From a checkpoint of a small contrastive image-text model: encoder activation silu, text encoder activation quick_gelu.
Rows from block 8 of the image encoder of a small contrastive image-text model, named by matrix and row number. Each number is 128 + 32 x the weight over its row's rms, rounded and kept within 0 to 255. All counts start at 0.
After each channel's rows are labels from the 100 images, of 14848, where the channel reaches its highest value: "top examples" is what is common among them; "peak on" is the class under the peak. Only what is clearly more common there than usual is listed. The data: rendered scenes of toy objects such as cars, trees, mugs and chairs. In brackets: how many of the 100.
# conv: pointwise conv (encoder.blocks.8.conv.weight, 192x192x1x1), inputs 64-127

conv.132 [148 136 117 129  83 130 137 146 109 118 166 108 110  45 113 166 100 102 168  87 156 123  75 148 118 138 146 181 129 147 202 118 134 127  94 102 126 174 136 111  92 108 130 137 193 161  74  97  95 161 120 104 137  96 128  98 118 131 140 149 140  74 159 148]
top examples: light from behind the camera (53); white object (42); truck (30); its colour: white (27)
peak on: truck (27)

conv.83 [162  73 114 144 153  54 175 131 100  88 112 146  85 117 173 127 121 119 130 116 141  96 121 131 138 168  95 147 106  94 200 167 149 178 138 162 161 118 115  77 142 114 101 138 135  97 166 115 164 112 107 159 135 106 120 110 135 187 162 127 191 144  84 124]
top examples: mug (48); largest object: mug (42)
peak on: mug (37)

conv.98 [ 84 121 126 104  94 105 175 119 121 135 149  69 108 114 115  99 108  87  99 123 115 101 107 178  73 136 124 185 157 165 124  60 139 120  88 117 128 128 107  78  90 124  79 128 117 132 116 111  94 119 101  95 236 117 147  95 187 118 126 139 210 140 155 144]
top examples: arch (95); largest object: arch (77)
peak on: arch (84)

conv.69 [208 125 110  54 111 139  99 182 176 129 127 123 164 105 157 138 106 138 141 101 111  89 112  97 141 192 208 124 156 109 192 146 168 135 131 136  93 131 193  88 129  68 138 128 131 111 209  93 178  87 149 134 108 103 162 100  43 122 144 138 126 145 119 127]
top examples: teapot (31); tree (25)
peak on: teapot (25)

conv.189 [ 93 127 221 130 112 103  94 159 193 164 164 122 177 154 154 180 122 153 121 141 181  89 145 115  80 119 114 102 152 164 130 114 134 103 177  70 125  99 104 101 114 125 125 117 179  95  67 121 113 170 122 148 127  94  96 137 167 155 107 130 138  95 120 119]
top examples: bottle (35); house (27); largest object: house (27)
peak on: house (25)

conv.79 [105  98 131 134 120 164 128 113  96 163 118 125 149 150 151 120  81 122  77 111 141 106 126 141  94 170 113 141 104 161 132 146 157  40 137 136  71  88 114 154 146 106 198 123 125 175 238 148  88  97 127 166 183 136 117 118 150 102 171 143 174  97 121 112]
top examples: snowman (94); largest object: snowman (74)
peak on: snowman (76)

conv.139 [161 127  98 137 126  75 168  92 139 141 116  69 130 143 150 104 102 110 148 109 134 213 157 124 163 160 144 162 130 132 135 185 134 152 123 150 111 155 192 127 160 131 163  93  59 143 228 114 143 122 163 169 144 152 107 124 161  37 144 108 102 102 107 119]
top examples: arch (34); largest object: arch (31)
peak on: arch (28)

conv.40 [ 86 119 116 169 138 181 150 188  94 118 181 130 160 132 126 134 172 104 156 116  62 115 105  79 157  92 129  95 150 134 120  97  86 102 189 150 109 151 139 168 202 137  60 148 139 125 164 142 188 155 152 114 178 124 112 121  96 147 120 145 147  80 133 135]
top examples: mushroom (99); largest object: mushroom (84)
peak on: mushroom (62)

conv.141 [ 83 137 162  88 108 101 162 126 115 115 150 117  81 138 198 121 115 137  84 145 221 101 195  77  67 140 236  91 154 109  98 127 139 173  59 158 136  81  94 126 118 158 143 152 110 131 101 131  96 144 141 172 102 137 136 142 153 157 121 122 135 147 157 139]
top examples: robot (53); largest object: robot (36); pine (28)
peak on: robot (34)

conv.57 [141 111 169  73 194 122 129 122 134 136 166 172  69 145 143 111  93 124  97  89 140 110  98 137 103 161  58 135  88  87 162 122 174 115 144 144 104 102 162  83 116 120 163 151 140 159 159 113 150 129 159 163 113 108  97 113 119 114 142  96 132  80  70 132]
top examples: flower (89); largest object: flower (61)
peak on: flower (63)

conv.68 [116 135 120 122  83  78 127 124 106 117 129 141 119  99 210 124 138 158 127 168 118 113 108  90 163 160 174 105 100  96 111  94 135  95 114 131 102 133 145 113 153 104 154 147 159 135 109  71 102 148 126 116 156 135 107 122 101 158 167 188 176 140 143 172]
top examples: tree (46); red object (35); largest object: tree (34)
peak on: tree (25)

conv.177 [145 183 141 118 177 124 106 132 113  92 146 102 136 126 127  69 145 130 173 102 159 103 161 106 142 165  89  80 148  87 119 255 116 161 112 181 127 135 107 115 101 122 129  67 169 121 128 130 100 104 137  63 102 145 121 109  97 148 126  96 113 102 154 148]
top examples: pine (81); largest object: pine (59)
peak on: pine (43)

conv.136 [103 136 154 105 101 116 123  76 137 158  55 102  94  99  74 131 100 119 152 140 139 158 131 148 113 121 152 159 141 182 116  97 127  99 131 148 108 141 190 178 119 104 131 104 163 150  67 124 173 121 129  37 198 106 125 127 224  89  81 160 129 146 185 120]
top examples: arch (88); largest object: arch (67)
peak on: arch (83)

conv.50 [ 51 122  84 123 156 140 116 146 103 103 145  44 113 140 118  86 146 178 113 165 145 136 167 128 176 162 124 103 155 181 130 135 148 176 121  98 135  67 138  92 121 117 190 130 112 177  88  69 102 148 112 168 158 128 140 119 198 129 124 131 156  89 126 140]
top examples: tree (60); largest object: tree (49)
peak on: tree (53)

conv.178 [122 133  98 121 101 117 158 124  66 105  88 112 102  74 126  90 153  75 142 109 164 160 147 111 106 113 173 114 147 125 107 138 140  99  74 124 140 136 102 150 126  72 150 120  70 133  82 140  87 112 156 138 138 161 109 156 150 114 119 143 125 116 170 162]
top examples: flower (88); largest object: flower (58)
peak on: flower (67)

conv.172 [ 70 102 129 145 121 106 124 112 115 102 115 115 128 127 214 115 171 118 167 145 131  99 118 107 113  85 101 134 104 206 148 137 143 155 118 135 162 147  90 135  59 129 115 175 128 171  96 169 140 134 113 110  97 104  97 148 138 133  91  94 153 142 176 177]
top examples: white object (46); mushroom (35); its colour: white (32); largest object: mushroom (31)
peak on: tree (26)

conv.11 [117  93 169 136 102 167 129 118  59 110 107 125 107 112 108  54  90 114 166 121 142 139 134 159 194 131  79 116 115 114 129 135 115 168 114  70 159  95 115 158 117  89 159  99 127 165 229 147 108 124 144 106 207 145 118 143 158 115 207  69 130 160 122  82]
top examples: snowman (98); largest object: snowman (86)
peak on: snowman (55)

conv.142 [129 121  75 125 138 111 155 186 119  16  79 189 116 139 133 125 128 153 110  92  85 140  99 165 132  74 110 113 180 122 128 101 193 130  79  94 125  92 141 144 161 125  49  74 193 192 100 129 114 169 160 136 135 149  29 193 125 151 141 168 141 125 143  67]
top examples: red object (37); its colour: red (30); tree (29)
peak on: tree (25)

conv.152 [137  94  90 161  73 141 154 132 184 101 150 119  55 134 169 255 153 139 149 102  88  90 132  92 153  77 147  81 147 132 126 125 119  76 100 198 199 179 110  73 130  57 124 126  90 143 182 121 138 120 171 137 115 109 127 173 120 109  92 138 117 116 155 104]
top examples: trophy (80); largest object: trophy (63)
peak on: trophy (39)

conv.187 [103  97 155 105 122 126 152 187 174 129 112 153 106 133  95 133 139 110 199 135 147 124  83 136 130 132  99 102 133 149 120 129 193 139  96 131 113 133 120 147 140 102  84 111 108 139 133  65 108 103 112 105 150 101 156 106 144 116 168  78 159  93 109 191]
top examples: house (69); largest object: house (62)
peak on: house (55)

conv.87 [173 113 174 143 125 103 174 149 158 143  97 140  91 118 120 129 133  92 105 122 154 187 124 132 100  99 125 199 111 153 188 104 135 125 120  97 141 156 129 125 121 131 179 120 152 117 151 128 172 177  86  96 117 171 146 148 182 133 116 107 159 188 117 142]
top examples: car (54); largest object: car (49)
peak on: car (51)

conv.3 [ 55 103 112 141  92 130 113 108 128  82 117 117 140 130 125 138  94 119  91 160 131 115 184 153 158 122 139 187 149 188 142 146 114 148 121 148 201 122 113  98 144 148 111 178 117 137 142  39 163 127 141 123 152  83 103 153 117 136  92 170 121 141 120 120]
top examples: black object (45); pine (33); hammer (29); its colour: black (27)
peak on: pine (29)

conv.145 [146 120 115 134 138 174 175 118  74 164 162  92 134 107 168 119  83 129 129 115 193 149 106 167 123 118 117 137 146  70 140 204 141 159  98 181 112 144 135 137 144  99 125  85 200 153 159 138 136  95 174 129 111 133 100 123 138 104  91 192 142 165  68 123]
top examples: snowman (31); ladder (26); largest object: snowman (25)
peak on: snowman (29)

conv.96 [ 89  93 135 168 164 161 103 130 188 106 126 199 136 113 100 100 106 139 182 163 140 117 130 138  98 150 124  72  87 148  95 158 149 156 151 123 161 116 148 162 135 109 118 152 140 153 188 216 109 111 104 112 156 130 105 112 163 153  67 137 156 108  50 149]
top examples: rocket (43); largest object: rocket (32); candle (25)
peak on: rocket (28)

conv.58 [188 183  95 118 115 139 158 148 167  99 133 129  97 106 118  78 139 172 114 176  90  94 109 133 144 142 128 114  71 212  96 110 107  93 116 135 116 126 117  98 111 128 132 127  88 127 137 120 148 106 119 108 156 153 100 128 180 104 126  75 129 153  89 170]
top examples: hammer (98); largest object: hammer (35)
peak on: hammer (43)

conv.153 [179 114  66 124 122 141 128 143 167 120  65 127 155  98 141 175 115 143 118 158 123 115 112 176 125  93  79  96 157 167 171 134 101 162 140 152 126 105 108  39 162 131 174 124  96 115 177 159 183 108 148  76 104 155 130  63 104 114 116 159 122 106 130  80]
top examples: snowman (57); largest object: snowman (46)
peak on: snowman (55)

conv.163 [123 139 104 106 117 147 102 215  65 169 146 125 186 123 173 162 188 128 151 147  88  81 135 134 150 116 195 108 194 161 120  74 127 148  62 118 146 138 164 148 143 126 143 113 104 141 148 123  25 109 134 148 150 190 114 122 102 117 161 148 100 132 105 121]
top examples: house (59); largest object: house (54)
peak on: house (57)

conv.2 [101 180 101 102 142 138 154  95 116 153  88  98 167 116 146 144 148 160 125 135  95 178 168 115 136 104 125 133 167 166 149  94  84  95  91 171 147 141 130 106 136  75 112 144 141 204 255 122 135  85 140 189 135 119 132 135 138 111 171 115 116 154  60 136]
top examples: snowman (92); largest object: snowman (65)
peak on: snowman (80)

conv.14 [137 123  55 110 123 116 128 109 228 146 163  76 171 171 109 183 119 107 158  99 106 162 145 121 195 111 131 100 158  86 152  93 101 184  85 130 125 151 166 157 101 120 139 115 112 106 134 152  84 137 132 110 154 150 109 128  40 119 196 134 111 204  94 109]
top examples: barrel (35); snowman (34); orange object (34); largest object: barrel (32)
peak on: barrel (35); snowman (29)

conv.88 [134 135 113 148  54 107 163 141 107  87 141 122 186 169 154 174  95  77 127 156 104 133 146 126 160 126 120 148  91 129 123 135 126 204 125 101 141 117 159  96 133  99 180 119 116 123  67 114 111 140 133 108 150 104 145 135 133 101 156 121 157 100 135 113]
top examples: tree (73); largest object: tree (59); purple object (48); its colour: purple (33)
peak on: tree (70)

conv.184 [ 94  36 125 136  98 137  89 108 121 101 115 139 169 156 121 110  93 135 126 136 193 182 109 159  98  54 124  96 119 143  54 113 108 168 134 106 112 116  86 132 191 128 105 143 125 133  97 131 147 110 100 163 153 183 137 144 136 168  91 186  84 132 161  98]
top examples: blue object (39); purple object (37); checkered object (35); its colour: blue (31)
peak on: tree (26)

conv.0 [112  95 108 180 113 140  97 129 130  93 122 117 201  81 157 145 117 146 116 164 107 164 142 110  99 168 114  84 102 125  89 158 143 145  77 131  93 101 113 162 176  98 166 135 147  79  96 149 172 118 184 131 115 167 188 140 115 149 129 153 126 126 130 123]
top examples: striped object (35); barrel (34); largest object: barrel (32)
peak on: barrel (34)

conv.1 [171 123 105 117 130 130 129  88 115 122 126  78 105 155 118 144 107 165 159  70 122  71 161 112 170  81  98 149 110 167 125 141 105 103 126 186 141 113  90 144 102  98 136 153 140 150  30 153 155 108 107  53  85  77 119 147  92  85 144 111 125 172 199 190]
top examples: rocket (100); largest object: rocket (69)
peak on: rocket (73)

conv.84 [145 196 112 100 125 135 111 120 122 116 113 178 123  59  76 126 131 121 109 194  95 131 124 120 102 100 168 122  96 130 223  96 128  75 128 151 173 138 123  76 122 103 116 157 149 163 109 107 116 111  70  66 114 135 142 142 129 147 174 143 196  91 125 114]
top examples: teapot (82); largest object: teapot (55)
peak on: teapot (37)

conv.167 [121 146 155 153 132  96 125 151  99 149 145 138  62 115 163  91 170 122 134 107 140 128 135 115  80 144 120  54 131 112 127 197 157 211 112 132 148 100  95 117  61 134 134 164 188 117 154 122 107  97 132 224 105 113  88 131 159 114 119 135 121 123 182 139]
top examples: blue object (43); pine (37); lamp (33)
peak on: pine (31)

conv.5 [104 120 101  98 161  83 164 215 134 142 143 105 121 156 157 215 108 112 165 100 141  22 106  73  73 167 102 101  92  72 160 135 124 137 102 131  96 174 148 114 135 152 133 115  82 152 131 110  93  76 162 105 119 145 152  93 144 154  73  90 159 129 102 106]
top examples: umbrella (47); house (37); largest object: house (36); largest object: umbrella (34)
peak on: house (35)

conv.146 [119 149 151  99 132  84 159 126 178 110 118 105  98 122  71 140 134  84 114  85 119 142 140  63 121 172 123 135 139 110 145  52 172 110 138 146 152 145  71  82  98  97 107 153 104 142 116 165 122 181 129  99 166 104 172 169 109 187 114 171 159 118 182 168]
top examples: mushroom (75); largest object: mushroom (65); lamp (27)
peak on: mushroom (39)

conv.20 [129 139 146 186 119 137 159 185 143 107 183 105 104 112 183 115 131 142 164 116 119 137  80 118 106  98 112 156 145 110 175  78  93 132 116 116 123 143 141 148 105 201 168 122 143 149  97 115 116  86  88  90  53 137 181 138 121 116  86  85  79 171 186  86]
top examples: trophy (79); largest object: trophy (52)
peak on: trophy (28)

conv.116 [128 111  90 117 163 144 138 134 126 106 150  95 161 102 115 130 159 173 154 120  96 112 112 131 112 165 104 127 151 190 135 120 201 104 100 118  67 117 181 138 167 130 160 112 121 138 148  96 104  54 153 137 149 150 103 114  82 122 113 141 161 105 106 130]
top examples: barrel (48); largest object: barrel (41); brown object (39); its colour: brown (32)
peak on: barrel (45)

conv.143 [126  73  62  98 120 124  66 152 159 108 104  98 146 145 130 141 136  59 181 114 136 126 138 136  99  61 146 153 112  94 117 186 110 129 166 127 120 152 111 119 101 143 150 149  81 138  63 102  92 120 172 137 156 124 132 143 116  86  58 131 123 180 130 138]
top examples: arch (36); largest object: arch (30); candle (29)
peak on: arch (29)

conv.75 [197 154  75 121 142 113 109 197 139  92 166 151  81 109 109 179 207 121 184 129  70 110 177 116  88 112 128 107 142 181  79 138 102 145  93 120 142 122 106  81 129 169  89 127  51 142 104 146  74  87 178 102 127 132 119  90  92 105  78 130 109 120 103 131]
top examples: house (86); largest object: house (82)
peak on: house (78)

conv.73 [117 111 106 132  87 104 127 150 151 125 107  70 129 104  84 109 100 136  75 124 143 117 211 126 122 108 151 112 136 116 132  93 106 122  58 152 152 123 136 120 162 170  83  65 157 179  87  77 140 152 145 127 127 116  93 216 123 142 101 111 103 102 188 119]
top examples: purple object (54); rocket (46); pink object (45); candle (32)
peak on: rocket (29)

conv.9 [ 97 106  94 175 134 137 105 174 149 147 156 139 112 125 160 125 125 120 180 137 156 109 100 111 148  97 144 156 123 113 163 109 130 120 193 133  88 109 154  75 108 174 139 154 126 130 110 160 159 136 124  50 134 122 147 151  56 106 124  54 121 103 167 146]
top examples: house (38); largest object: house (34)
peak on: house (36)

conv.131 [ 88 100 148 101 119  77 114 157 102 104  94 149 116 139 124 115  84 178 117 101 152 172 134 146 109  96 150  80 131  83 143 124 135 139 156 136 178  75 151 104 132  84  94  77 117 178  93 158 124 131 165 121 132 183 111 116 129 102 179  71 122  90 185 100]
top examples: black object (54); candle (44); its colour: black (28)
peak on: candle (25)